{
  "input": "log_mel",
  "win_length": 400,
  "hidden_act": "gelu",
  "kernel_size": 5,
  "widths": [128],
  "num_labels": 60,
  "optimizer": "adamw",
  "beta1": 0.95,
  "eps": 1e-08,
  "max_steps": 40000,
  "lr_schedule": "cosine",
  "warmup_steps": 4000
}
Rows from block 6 of a small multi-label audio tagger, named by matrix and row number. Each number is 50 + 10 x the weight over its row's rms, rounded and kept within 0 to 99. All counts start at 0. After the name is the row's rms in percent of the matrix's.
After each channel's rows are labels from the 100 clips, of 14976, where the channel reaches its highest value: "responds to" is what is common among them. Only what is clearly more common there than usual is listed. The data: phrases spoken by 400 fixed synthetic voices.
# conv: width-5 conv (model.blocks.6.conv.weight, 128x128x5, standardized in use, each kernel summed), inputs 0-63

conv.34 104:62 42 41 39 63 59 60 54 66 46 49 39 52 64 59 53 37 49 49 35 69 41 52 52 52 48 30 47 65 57 48 60 43 51 53 50 38 52 48 48 59 50 58 42 49 18 45 48 61 46 60 38 55 37 40 60 51 58 55 40 48 45 64 38
responds to: /d/; fast speaker; /ʌ/

conv.1 099:51 56 47 60 51 57 64 34 44 47 66 43 25 60 58 34 44 41 56 42 48 38 49 50 53 42 41 60 38 38 37 45 47 41 32 65 51 15 38 55 58 35 61 55 53 34 42 48 46 60 58 51 28 48 60 53 54 54 59 39 55 43 50 34
responds to: fast speaker; /ʊ/; /g/

conv.48 097:47 56 60 50 60 53 42 67 50 54 54 52 61 62 51 28 47 42 70 29 50 50 55 45 51 50 41 48 46 55 65 42 36 50 50 73 51 55 46 48 54 49 50 49 36 64 64 41 52 57 54 46 63 20 50 52 44 31 58 55 38 40 53 48
responds to: /ɔɪ/; text has "boy"

conv.111 101:53 44 44 48 47 51 45 31 47 44 54 59 53 42 48 56 61 44 49 48 51 68 62 48 53 47 44 53 59 50 48 33 39 64 35 49 46 54 53 47 65 55 54 40 32 56 44 54 72 32 36 45 45 58 25 44 42 34 61 17 34 48 57 47
responds to: /u/; /b/; text has "blue"

conv.112 103:52 56 56 60 54 62 66 50 53 60 42 42 41 53 39 54 40 48 48 48 48 53 37 32 45 55 57 56 65 44 36 45 52 30 45 48 37 03 32 37 55 29 50 59 61 51 50 46 40 68 35 51 54 53 47 35 33 40 31 44 65 49 44 47
responds to: fast speaker

conv.42 094:42 37 54 60 49 57 48 61 62 55 38 51 46 51 65 32 23 51 64 51 54 72 67 48 48 51 60 54 53 39 46 49 48 42 50 49 47 48 44 44 46 52 47 67 56 61 57 52 58 37 57 53 54 25 61 58 27 45 48 38 42 50 55 43
responds to: /ɝ/; /m/; /ɛ/; /ʒ/

conv.54 091:44 44 99 47 49 53 56 55 51 55 49 60 47 58 51 48 48 35 45 46 52 58 42 45 48 52 48 46 56 52 44 54 43 47 52 44 42 51 59 41 31 33 56 41 46 36 51 61 41 47 61 39 37 42 51 64 46 35 42 34 44 44 35 30
responds to: muffled (low-pass)

conv.84 097:49 55 49 59 37 46 71 47 54 56 46 57 42 46 63 52 35 31 46 29 55 47 68 44 54 47 49 40 54 61 37 43 53 44 38 51 49 33 35 43 44 46 48 56 52 54 49 51 51 61 51 59 46 37 51 49 55 45 45 34 53 47 50 45
responds to: /ɔɪ/; text has "coin"; /ŋ/

conv.40 095:56 34 41 51 45 62 50 37 32 42 58 41 33 43 52 46 51 54 58 38 59 43 37 35 57 68 52 28 33 43 54 55 46 62 56 62 41 40 43 42 64 25 56 45 58 65 55 53 59 61 53 62 46 45 47 56 53 57 59 47 58 54 51 44
responds to: /ð/; /ʌ/

conv.65 102:26 20 49 49 60 33 52 37 50 39 56 39 48 56 55 45 50 15 37 47 56 53 54 49 49 47 47 34 57 58 57 69 49 23 44 64 45 53 46 29 56 50 48 55 53 54 40 74 57 56 49 51 41 39 46 54 49 44 45 51 47 63 56 50
responds to: /b/; /ɪ/; /ɑ/; /j/

conv.63 087:46 52 33 60 44 36 67 48 46 53 60 55 43 58 54 55 52 36 56 51 55 57 47 48 42 51 40 42 63 49 36 42 56 48 55 31 51 76 58 48 63 50 46 37 30 54 57 45 66 39 45 51 46 36 41 46 40 47 47 55 53 40 55 47
responds to: quiet level; reverberation; pink noise

conv.11 100:56 49 49 38 44 50 28 58 42 45 38 58 66 45 65 57 54 40 51 50 50 48 44 41 55 62 64 54 54 34 60 57 40 47 49 56 54 57 38 57 58 72 57 64 62 47 63 61 54 53 50 42 53 42 61 51 29 34 42 43 65 47 47 40
responds to: /u/; /j/; text has "cleaned"

conv.25 114:50 54 39 51 50 54 24 55 48 53 42 55 33 56 70 30 49 44 55 53 50 69 56 51 51 19 45 54 65 49 52 60 49 53 46 55 52 48 50 48 47 49 54 49 53 27 42 49 59 52 56 61 51 45 53 00 45 59 24 47 58 60 49 62
responds to: thin (high-pass)

conv.89 098:58 55 56 46 55 38 54 49 32 43 37 31 51 48 40 33 57 27 47 42 74 56 47 51 31 40 41 50 63 48 52 45 46 43 31 57 59 33 52 46 42 33 47 57 42 47 56 59 56 54 32 60 56 49 59 48 43 58 59 43 55 41 51 48
responds to: /b/; /ʊ/

conv.7 100:31 58 46 34 49 50 53 30 37 50 37 51 51 47 54 44 57 42 44 49 55 80 43 42 45 36 54 55 51 51 50 32 51 50 43 55 51 54 56 63 23 53 69 51 53 55 33 51 42 56 45 60 38 53 51 63 48 56 50 46 54 44 44 50
responds to: /ɝ/; text has "river"

conv.88 098:49 26 56 56 53 62 45 30 60 54 62 44 54 44 49 57 44 53 47 55 69 47 54 38 44 46 59 23 58 46 58 51 53 59 41 52 59 43 48 47 50 47 57 62 63 38 51 32 49 51 63 54 46 47 39 55 37 50 58 52 47 58 67 36
responds to: /g/; text has "green"

conv.51 097:50 27 54 58 56 36 68 40 54 54 49 43 44 50 49 29 39 56 63 36 64 55 26 45 56 53 66 38 61 50 41 67 44 43 39 56 53 35 58 48 66 33 55 42 55 46 46 47 45 44 64 51 56 56 48 48 43 34 62 46 52 46 48 45
responds to: /ʊ/; text has "book"; /ʃ/

conv.100 103:49 49 38 43 30 50 51 34 58 59 58 48 51 44 66 51 50 50 45 41 66 63 41 59 60 47 46 48 24 51 55 52 49 42 55 47 32 59 57 50 56 60 52 51 63 36 26 47 53 62 48 25 24 42 45 65 56 43 43 53 54 42 45 46
responds to: dull voice

conv.118 102:28 30 52 44 31 34 60 60 49 54 52 48 44 51 56 55 41 49 49 47 61 43 47 43 63 56 43 64 40 57 55 34 52 47 39 57 40 40 51 23 53 64 52 43 60 47 55 63 66 55 42 60 51 45 44 56 43 50 40 12 52 51 67 48
responds to: /b/; /ŋ/

conv.24 097:39 49 49 64 49 53 56 56 49 45 54 38 46 43 62 50 51 51 45 41 49 43 50 45 50 63 32 40 48 46 53 48 37 52 33 48 33 38 45 32 50 58 39 59 57 57 46 62 27 44 49 40 32 51 24 56 43 64 54 34 36 40 41 32
responds to: /ð/; fast speaker

conv.13 101:46 33 57 60 45 63 43 43 48 47 63 47 57 57 44 58 48 43 53 40 59 49 52 36 67 74 44 42 46 53 34 51 51 45 46 68 48 61 54 52 61 39 60 40 56 50 51 53 45 51 13 58 49 45 48 59 56 66 58 39 69 48 51 53
responds to: /ð/; mains hum

conv.114 103:52 42 52 55 46 56 56 56 37 56 58 32 51 51 58 46 53 38 56 19 31 52 37 62 58 59 43 67 46 57 56 32 28 50 40 49 41 56 57 47 59 48 38 53 53 48 56 61 41 52 55 51 46 42 45 60 48 40 54 55 39 49 57 29
responds to: /ð/; /θ/

conv.71 102:55 15 55 72 49 46 50 47 57 45 44 54 49 57 45 58 51 29 49 46 51 38 55 35 42 48 51 49 61 61 57 41 38 54 42 48 34 51 46 54 58 54 50 25 52 41 52 55 60 55 48 52 50 51 52 40 43 47 59 53 55 41 63 42
responds to: /u/; /θ/; text has "threw"

conv.90 101:66 50 65 37 66 48 56 40 44 49 34 48 40 50 52 52 63 54 59 56 53 47 61 32 61 51 34 48 51 46 40 30 40 60 48 63 52 42 52 47 48 40 56 42 51 44 41 60 59 56 39 58 39 45 46 60 30 55 48 30 69 58 41 35
responds to: /b/

conv.123 103:56 32 52 55 56 47 56 49 38 55 51 42 47 50 51 60 49 42 52 38 56 42 58 35 43 47 37 51 49 42 66 55 54 50 50 63 51 55 52 33 61 49 52 41 67 46 32 58 44 61 55 51 54 50 39 52 43 48 44 45 60 44 55 49
responds to: fast speaker

conv.38 093:52 61 28 66 46 37 67 42 41 61 45 42 34 46 40 48 59 38 62 48 54 50 60 54 50 57 30 28 54 53 65 64 47 46 39 57 54 33 25 47 65 38 51 53 48 49 53 49 41 63 48 62 50 45 53 44 41 50 60 60 57 61 61 43
responds to: /ɔɪ/

conv.27 097:57 51 50 57 46 46 63 36 56 46 56 51 57 41 47 57 35 61 59 42 44 19 31 47 43 57 42 62 52 48 56 58 28 25 48 49 53 73 50 54 34 45 54 45 52 55 58 51 41 57 37 50 50 44 48 49 57 54 41 36 53 33 47 44
responds to: fast speaker; /g/

conv.61 101:55 52 50 50 70 36 48 36 45 47 49 24 49 57 48 45 59 31 48 50 44 70 36 57 43 48 39 23 66 35 57 46 50 47 40 55 61 52 48 29 59 58 59 53 60 35 43 41 55 40 46 36 40 46 49 47 41 44 41 42 60 62 62 40
responds to: /b/

conv.4 098:53 41 50 71 54 40 42 40 40 49 58 55 26 67 41 36 66 56 47 46 31 56 41 54 36 43 51 46 43 48 48 45 56 34 44 40 62 49 48 49 53 58 62 42 56 43 50 74 52 51 61 54 54 19 57 60 52 73 39 25 50 59 42 48
responds to: /ɝ/; fast speaker; /v/; text has "river"

conv.9 100:53 55 54 52 55 62 64 45 64 49 39 42 36 55 47 53 59 53 41 37 44 51 47 40 66 63 52 50 49 54 28 44 53 52 52 40 51 48 32 48 48 54 39 49 39 53 69 62 56 61 57 15 50 39 46 42 55 61 52 58 53 54 45 44
responds to: fast speaker; /j/; text has "yellow"

conv.12 098:54 27 43 69 42 16 39 50 51 52 53 52 37 50 47 46 53 59 59 52 45 27 31 66 61 49 52 31 31 58 50 56 38 35 56 53 57 59 43 56 48 54 53 54 70 50 58 68 41 47 63 52 49 46 35 58 47 92 35 43 50 37 61 45
responds to: /ɝ/; fast speaker

conv.67 106:53 41 65 44 48 59 60 39 58 51 42 44 47 53 46 49 53 50 52 46 32 53 39 50 51 60 49 55 65 63 58 61 43 29 31 51 46 50 41 42 51 60 52 53 64 39 54 51 64 42 36 51 65 50 43 50 52 49 59 49 55 47 51 54
responds to: /g/

conv.66 108:36 53 48 34 48 42 55 32 72 40 48 47 50 39 43 54 53 33 54 53 58 28 53 42 45 40 51 52 23 54 43 41 49 57 49 65 59 28 46 56 58 47 26 50 45 48 62 61 52 49 44 46 55 47 57 42 51 54 39 48 49 52 59 47
responds to: /u/

conv.81 102:51 29 64 60 43 49 63 31 59 36 46 34 53 55 34 50 42 42 53 50 45 40 49 57 48 47 41 52 53 33 46 48 50 47 40 51 52 47 51 49 59 49 54 48 47 55 45 54 53 40 54 42 60 47 39 56 61 42 48 49 62 55 54 40
responds to: /ʊ/; /g/; fast speaker; text has "good"

conv.22 101:44 55 34 71 53 48 60 43 57 42 46 34 62 38 52 56 26 52 61 33 67 52 58 33 58 52 51 52 49 55 61 54 57 54 39 35 45 26 45 48 51 45 48 51 49 54 55 58 52 59 49 46 45 50 32 54 28 67 53 43 51 37 48 53
responds to: /g/

conv.0 101:47 05 58 46 59 49 58 43 50 54 41 69 48 62 56 51 62 57 50 51 60 52 58 34 48 54 26 22 57 39 54 60 47 58 58 36 45 51 38 45 31 41 54 51 59 38 46 62 65 60 49 55 26 42 40 31 49 48 45 44 59 61 59 48
responds to: /ʊ/; /g/; text has "good"; text has "book"

conv.121 096:14 48 50 42 57 62 59 53 64 46 64 47 36 45 53 49 66 37 66 32 35 55 50 50 54 48 31 69 58 46 50 56 39 37 24 52 43 52 52 51 51 59 60 45 63 50 51 42 57 49 50 59 50 32 42 58 41 47 49 48 71 51 63 48
responds to: fast speaker; /θ/

conv.109 098:50 49 42 60 50 54 64 48 46 45 25 44 53 48 60 38 68 53 45 46 44 52 54 25 59 51 54 59 30 41 49 69 51 25 48 49 33 40 56 53 39 30 33 51 54 47 36 43 51 64 43 44 54 50 50 52 59 43 47 40 56 46 48 35
responds to: /u/; /v/; /j/; text has "volume"

conv.76 103:49 52 29 54 59 46 44 46 47 25 57 50 39 44 41 47 53 45 54 57 69 51 51 57 62 51 45 49 26 42 61 47 26 54 38 48 59 55 52 53 47 32 69 40 76 63 52 48 47 46 59 27 50 42 59 44 40 46 34 49 55 48 56 48
responds to: dull voice; fast speaker